config.yaml
image_size: 32
tokenizer: "word"
text_encoder_norm_position: "pre"
text_encoder_parallel_block: false
text_encoder_inner_norm: false
text_encoder_drop_path: 0.1
cond_dropout: 0.2
inner_norm: false
drop_path: 0.1
optimizer: "cautious_adamw"
ema_decay: 0.999
final_lr_fraction: 0.05
Rows from block 7 of the denoiser of a small text-conditioned image diffusion model, named by matrix and row number. Rows with one number belong to one neuron. Each number is 128 + 32 x the weight over its row's rms, rounded and kept within 0 to 255. All counts start at 0.
After each neuron's rows are labels from the 100 images, of 14976 (inputs lightly noised), where the neuron reaches its highest value: "top examples" is what is common among them. Only what is clearly more common there than usual is listed. The data: rendered made-up planets. In brackets: how many of the 100.
# fc1: MLP up (model.blocks.7.mlp.fc1.weight, 512x128), inputs 0-127
# fc2: MLP down (model.blocks.7.mlp.fc2.weight, 128x512, transposed), outputs 0-127

fc1.447 [123 204 134 104 130 149 148 114 207 125 116 146 103 133 110 170 207 102  93 110 124  88 112 130 118 127 106 137 147  80 131 139 120 120 128 156  72  64  88 177 129 136 158 193 157 136  95 155 137 123 128 126 147 112 187 137  87 115 168 126  93 191 148 158 129 180 215 118 115 148 110  93 155 161 159 122 104  43 103 145 138 137 146 102 132 155 110 175 107 106 133 135 134 106  79 109 124 106 132 172 112  48 139 151 136 162 125 120 157 145 133  88  94 197 153 146 126 144 166 126 131 171 199 117 111  79 156 108]
fc2.447 [140 118 112 119 150 135 142 135  61  98 104 104 151 115 134  82   3 113 149 146 111 120 141 105 141 143 121 139  97 145  83 125 158 101 122 105 199 131 144 144 129 105 121  82 112 123 113  51 131 133  96 132 113 127  56 101 166 147 116 149 178  86 109  93  68  88  61 125 108  99 166 158 122  98 169 132 124 176 163 121 116  96 136 154 137 130 149  66 166  99 117 132 114 148 202 144 135 151 117  98 159 142 102 117 116 104 144 151  54 148  87 139 129  85 107 110 140 115 126 144  55  94  43 156 142 108 140 158]
top examples: cracked ice world (62)

fc1.302 [164 180 139 115  99  86 155 147 148 125 120 122 104 112 119 153 136 111 104 128 157 112  93 133 125 154 171  73 153 124 137 154 139 162 118 124 107  92 128 106 135 134 151 110 108  87 132  94 180 117 179 176 114 107 179 128 153 141 216 186 112 152 140 179 179 137 110 145 138  88 151 106  82 147 204 120  81  89  66  96 145  92 131 113 151 140  86 161  62 151 121  67 110 101  88 155  83 126  94 157  59 186 128  99 121 129 117 106 139 136  96 159 156  96 143 140 170 152 104 196 125  89 147  92  80  67 126  93]
fc2.302 [156  52 176 122  87 129 124 141 154 112 107 108 131 145 126  55 189 148 109 141 123 198  80 159  50 133 105  83  94 130 100 138 120  78 139 144 148  94 246 121 101 143 139 115 130 179 111 113 172 105 186 141  80 144 150 156 144 143 146 159 149 115  84  92  74 140 122 112 133 130  77 177 128 132 104 169 124 196 157  98  95  76 126 132  94 181 155 152 175 152 138 162 164 143 162 146 131 143 131  91 133 147 138  95 143 100 150 125 156 110 136 109 113 162 148 159 127 143  66 147  81 117 137 140 114 164 131 149]
top examples: cracked ice world (46); banded gas giant (46)

fc1.85 [181 125 133 142  92 151 136 141 118 114 115  95 115 110 136 168 112 145  97 126 137  99  55 116 113 202 149 107 172 161 119 118 178 104 123  65  96 152 124 158 130 120 154 127 147  99 112  91 129 111 112 167 100 103 148 181 185 182 216 157 121  98 147 145 162 123 113 136 168 109 138 112 174  66 195 150  74 108  94 113  72 137  84  87 145 122 111 141 108 108 122 119 163  98 129 145 106 136  62 150 124 180  95 118 104 161 137 115 110 155 101 145 177 158 173 114 117 152  44 193 148  75 133  81 121 116 157 151]
fc2.85 [159  99 189 149  89 135  90 155 145  57 115 187 149 115 132 179 139 147 151 100 178 118 114 169  67 187 136 144 145 159 155 104 126  45  90 116 134  96 164 169  70 119 163 159 124 122  80 116 137 159 137 162  78 135 132  88 163 162 137 136  74 120 133 146 106 128 126  75  98 139  91 134 136 115 159 153  75 118 143 127  67  91 115 145 113 105 101  93 153 178 130 156 204  57 187 110 163 106 123 150 128 158  74 123 166 138 121 123  95 131 126 126 155 169 168 180 146 135 134 174 126 119 142  93 147 144 153 170]
top examples: cracked ice world (69)

fc1.204 [154 138  98 141  93 167 120 102  91 105 127 144 105 134 102 100 190 154  93 126  93 128 126  75 102 135 159 186 123  72  78 181 127 134 177 129 181  97 108 166  58 169  94 160 161 136 191 146  99  81 131 118  83 108 104 129  97 115 171 140 180 204 104 140  79 112 140 137 136 133 103 138 153 115 131  56 100 171  84 139 153 142  94 145 102 121 139 133 109 128 153 124 180 171 140 118 111 141 177 142 161 131 123 160 138 142  88 121 132 136 112  90  84 189 142 129 136  73  99  50 156  72 124 137 112  75  90  93]
fc2.204 [ 90  75  96 113 166 103 164 145  94 176 122  89 118 132 146 124  69 103 130 141 128 134 169 153 131 103  75 103 130 169 177  93  97  98 145 158  86 134 134  68 204 136 133  88 121  88  64  92 126 156 118 168 128 136 199  97 167 159 136 112  99 118 147 130 201 167 122 125 150 156 159 134  53 155 176 173 143  79 187  94  98 123 144 131 159 140 150  98 125 134 114 104 104  99  98 140 123 117 110 128 135 138 123  63 155 145 180 139 110 202 126 126 119  75  72 130 111 176 140 157 103 122 175  79 116 136 144 151]
top examples: ocean world (78); glowing rim (69)

fc1.456 [112 156  61  95 146 133 151 133 142 154 134 105 100 128  63 141 125 132  63 144 165 159 107 115 155  78 149 119 159 177 101 167  91 105 125  97  80 140  77 101 136  59 114 153 133 107 132 129 138 123 147 148 147 118 190  87 134 153 207 108 148 191 163 138 153 135 136 190 138 129 134  56  70  98 138 115  83 109  83 118 117 129 107  95 153  64 152 130 112  97  69 124 141 123  95 119 150 105 164 144 139 129 123  82 113 147 113 177 117 178 115 110 184  85 140 168 180 118  67 168 122  79 142 103 105 152 144  78]
fc2.456 [ 91 112 133  98  83 147  55  91 110 193 142  99 138 134 132 133  97  54 167 137 145 189 182 136 141 169 130 131 116 164  81 172  62 101 172 137 120 114 119  69  62 115 120 135 143 171 146  91 139 126 154 168 128 100 104 126 121  94  87 161 143 120  88  99  77 125 106 130 109 105 124  54 174  68 153 162 157 138 104 116  81  49 130 140 130 137 134 116 135 142 131 169 174 148 159 132 168  85 119  54 161 129 159 144  93 103 107 143 119  78 155 124 110  94 207 143 104 133 141 149 139 118 133 136 134 160 115 149]
top examples: cracked ice world (60); cratered rock (33)

fc1.296 [119 116 105 125 124 156 116 175 149  78  95  93 180  75 133 128 116 138 182  93 109 134 134  89 113 160 110 127 139 125  78 134  38 137 166 134 135 160 137 158 100  95 108 109 173 117 133 118 138  93 138 141 153 123 156 114 116 139 184 178 168  95 116 172  80 153 154 128  98 129  90 174 112 125 131  67 102  76  87  64 162 180 114 142 115  95 163 138 109 112 128  81 199 123 130 143 190 113 133 152 159 104 175 179 155 182 122  74 100 167 123  77 135 186  97 138 122 105  55 149 165 155 136 148  72 135 121 140]
fc2.296 [ 72  72 134 148 131 130 124 144 100 109 117 160 103  89 123 184 124 169 162 101 149 223 160 117  79 133 118 143 147 107 139 178  67 122 181  97 136 150 122  99  99 108 120  76 129 164 172 125 151 119 145  46 153 142 151 149 147 141 110  83 116 114 139 180  92 129  82  69 123 126 127  87  92 143 137 106 152 127 110 101 133 174  99 132 118 162 183  99 115 108  85  94 160 138 137 130 162  84 149 124 138 156  83 140 157 103  87 110 145  95 120 132 136  77 140 168  66 128 163 126 183 180 116 104 101 187  42 133]
top examples: cracked ice world (55); polar caps (55)

fc1.485 [155 154 125 113 109 119 153  87 203 168 145  59 147 156 130  63 136 131 111 106 116  97 139 138 104 178 139 126 126 118 124  79  95  61 131  98 170  67 102 129 117 146 196 154 144 126 158  94 155 155  95 163 125 147  67 130 180 127  97 153 140 140 127 141 194 139  74 153 125 116  98 100 192 122  97 142 163 146  97 127 143 102 136 112  42 117 170 159 118 161 119 159 119 155 106 104  66 118 111 127 172 105 156 156 133  97  64 135 140 137 170  72 136 199 122 105 125 154 101 129 151 100 111  73  85 118 178 130]
fc2.485 [ 83 154 103  94 112 109 149 124 107  92  94 131 132 121 103 177 108 106 138 149 156 145 178  90 124  89 111 164 147 144  94 187 123 124 117 102 111 134  97 135  70 121 104 101 140 147 129 101  69  95 119  76 138 183 144  78 106 108 158 107 183 145 141 153  73 178 164  96 127 138 203  98  83  98 167  96  38 122  96 111 136 203 146 136 162 139 105  86 104  55  68 106 178  94 134 130 143 152 136 146 149 116  55 132 147 154 144 119  97 102 128 137 105  82  79 132 119  65 144 142 130 164 156 112 123 121  84 143]
top examples: rings (90); cracked ice world (42); cratered rock (32)

fc1.404 [166 125 139  97 109  95 152 119  78  73 144 127 115  95 127  52 129  90 133 108 109 162 122  92 135  89 152  99 127 152 101 179 146 101 165 153 140 139 174  59 111 140 129 145 120 113 132 128 137 169 168 146  88  72 212 155 118 130  46 118 127  98 140 183 151 155 166 140  84 115  97  84 138 151  67 183 103 179 164 136 160 149 159 126 133  95 130 140  91 132 204 136 163 171 104  93 144 144 165  95 127 141 144  77 138 118 153 114 127  86 110 104 155 129 172 100 112 144  74  66 114  79 155 160 128 160 165  96]
fc2.404 [ 75 154  80 141 101 116 151  96 106 130  80 169 131 141 134 110 136 137 147 134 146 100 140 128 114 107 101 151 128 147 137 103  73 105 126  82 153  77 111 127 144 130 124 118 142 127 122  90 130 126 125  72 112 151  82  88 131 114 230 168 172 112 154 161 133 177  81 105 143 182 164  37  52 101 136 105 151 143  86  74 143 152 133 124  66 172 110 127 159 173 101  93 143 115 123 184 114 109 110 126 111 175  90  93 136 139 100 126 113 108 169 170 103  92  62 142 119 134 160 162 134 109 109  55  60 111  94 128]
top examples: ocean world (100); full (51)

fc1.222 [128 139 156  85  96 163 111 117 152 131 127 121 193  89 155 104  80 114 147  54 142 107 138  98  96 178  90  77 159  93 150 134 117 129 144 180 139 119 124 119  91 107 163 162 164 141  79 105 116 104 141 178 116 135 129 140 130 118  88 104 115 101 151 161 114 104 163 165  50 111  66 203 106 179 103 137 123 133 163 112 110 121 140 158 139  98  84  93 124  79 155 102 172 118 213 122 124  79 123 147 114 108 214 172 158 130 142  83 145 103 169 128 125 210 166 106 137 136  98 118 167 147 150 138 145 165 164 109]
fc2.222 [116  64  93 170 146 112 149 104  72 138 129 210 106 126 106 102 135 135  93 124  86 174 105 169 120  98 107 185 137 153 172 117  85 164 142  38 133 110 134 117 164 165 119  92 108 109 146 131 135 109  89  41 120 121 137 120 148 143 146 122 119 112 117 110 111 115  95 112 144 147 168  98 118 140 159 132 157 136 108 156 182 119 109 126  89 157 165 150 130 182 115 115  62  99  43 149  92 162 138 114 148 160   8 129 106 110  90 159 143 143  69 134 120  65  97 114  91 114 144 141 148 120 115 141 133 119 100 154]
top examples: ocean world (87)

fc1.255 [ 55 223 148 116 163  95 130 146 178 127  72 110 101 114 167 186 124 151 139  96 154  81 130 111 140 112 179 117 157 138 128 173 151 129  95 125  81 156 133 154 164 135 160  78 203  91 170 142 110 138 143 157 123 155 131 142 162 153 179 151 185 104 110  96 147 109 118 152 142  96 147  77 172 158 161 140 104 135 168 114  94 166 150 134 173 173 164 166  82  79  71 144 117 121  68  95 103 112  77 132 178 168 153 102  89 147 132  80 112 183 102 129 167 118 137  91 117 114 135 129 124 116  99 157 119 138 102  95]
fc2.255 [ 81 139 165 150 112 156 157 177 106 136  49 147 154 115 142 148 169 126 176 162 115 111 185 146 154 116 149 168  73 127 173 147 124  90 119 192 103 204 175 154 138 105 108  92 138 160 124 127 103 111  78 101 111 135 134 138  80 126  91 126 119 158  95 116 156 142  70  93 127 159 118 127 125 156 102 138 109 121 177 156 120 197 132 141 140  88 145 143 166  89 130 122 179 182 138 125 140 135 159 181 112 129  94 123  93 112 170  86  72 157 190 142 167 132  39 159 112 129 204  76 111 165 138 148 123 133 141 126]
top examples: cracked ice world (82); full (58)

fc1.269 [182 169 107 116 126 119 148 168  88 123 158 139  72  88 143 109 138 110 135 120 152 106 166  78 149 205 148  68 175 177 113 184 133 108  77 146 147 138  92 150 130  97 144 121 129 109 113  85 144  87 149 172 165  83 130 132 128 151  61 190 115 194 192 163 138 148 160 202 121 134 109 143 114 158 162 104 102 120  83 129 162 103 120  92 176  70  84 122  61 129 149 157 157 102 159 146 124 103 117 140  89 101 136 171 138 141 127 144 123 137  86 136 153  93 137 117 133  94 132 122 159  67 134  64  67 139 119 110]
fc2.269 [ 48 205 140 154 146 124  43  93 107 186 114 158  95 125 114 175 134 151 182 158 177 190 128 158 181 155 129 118 136 101 156 147 124  67 111 163 141 104  92 121 100 101 118 172 171  96 126  85 116 126 106  53 150 114 118 144 164 139  73 148 121 143 137 128 156 138 147 147 145 165 117  87 139 139 143 137 163 132 106  97  75 137 124 115 122 193 121 117 154 160  89 198 148 145 172 122 127  74 114 115 147 107 139 125 179 126 139 136 131 114 138 101 138 133  80 191  97 154 158 125 194 118 144  51 101 150 128 107]
top examples: ocean world (60)

fc1.186 [129 137 138 140  82 135 110 113 182 122 100  83 144 134  91 207 110  84 108 119 135 133  88 105 165 167 159 175 113 125 139  93 164 158 144 130 128 163  69 125 103 110 157 164  76 114  92 127 154 107 165 184 106 152 179 158  60 147 146 110 138 201  94 119 143 150 152 153 106  88 127 140 158 177 136 164 123 133 127 109 143 111 132 126 109  73  95 122  94 104 135  95 136 152 104 123 113 138 160 175 168  34 172 150 161 147 171 134 161 141 116 105 136 103 125  40 186 155 192 130 132 147 169 201 132 149 131 131]
fc2.186 [ 39 106 107  78 119 124 155 148  76 175 143 140 127 167 135  80 129 132  95 137  93 181 180 152  96 101 102  81 128 136 120 142  88 150 132 106 139  99 160  87 113 134 136 111 120 100 156 139 110 154  97   7 134 115 126 110 129 105 106 119 156  77 106 143 101 147  74 155 112 138 164 123 169 118 133 106 171 122  96 164 129  83 141 146 143 158 177 148 145 113 133 132  77 162  87 148 135 173 144  81 150 131 108 142 141  92 106 160 148 134 107 113  86 148 118 152  44  90  94 191  94 153 115 111 152 188  50 100]
top examples: cracked ice world (88); full (64)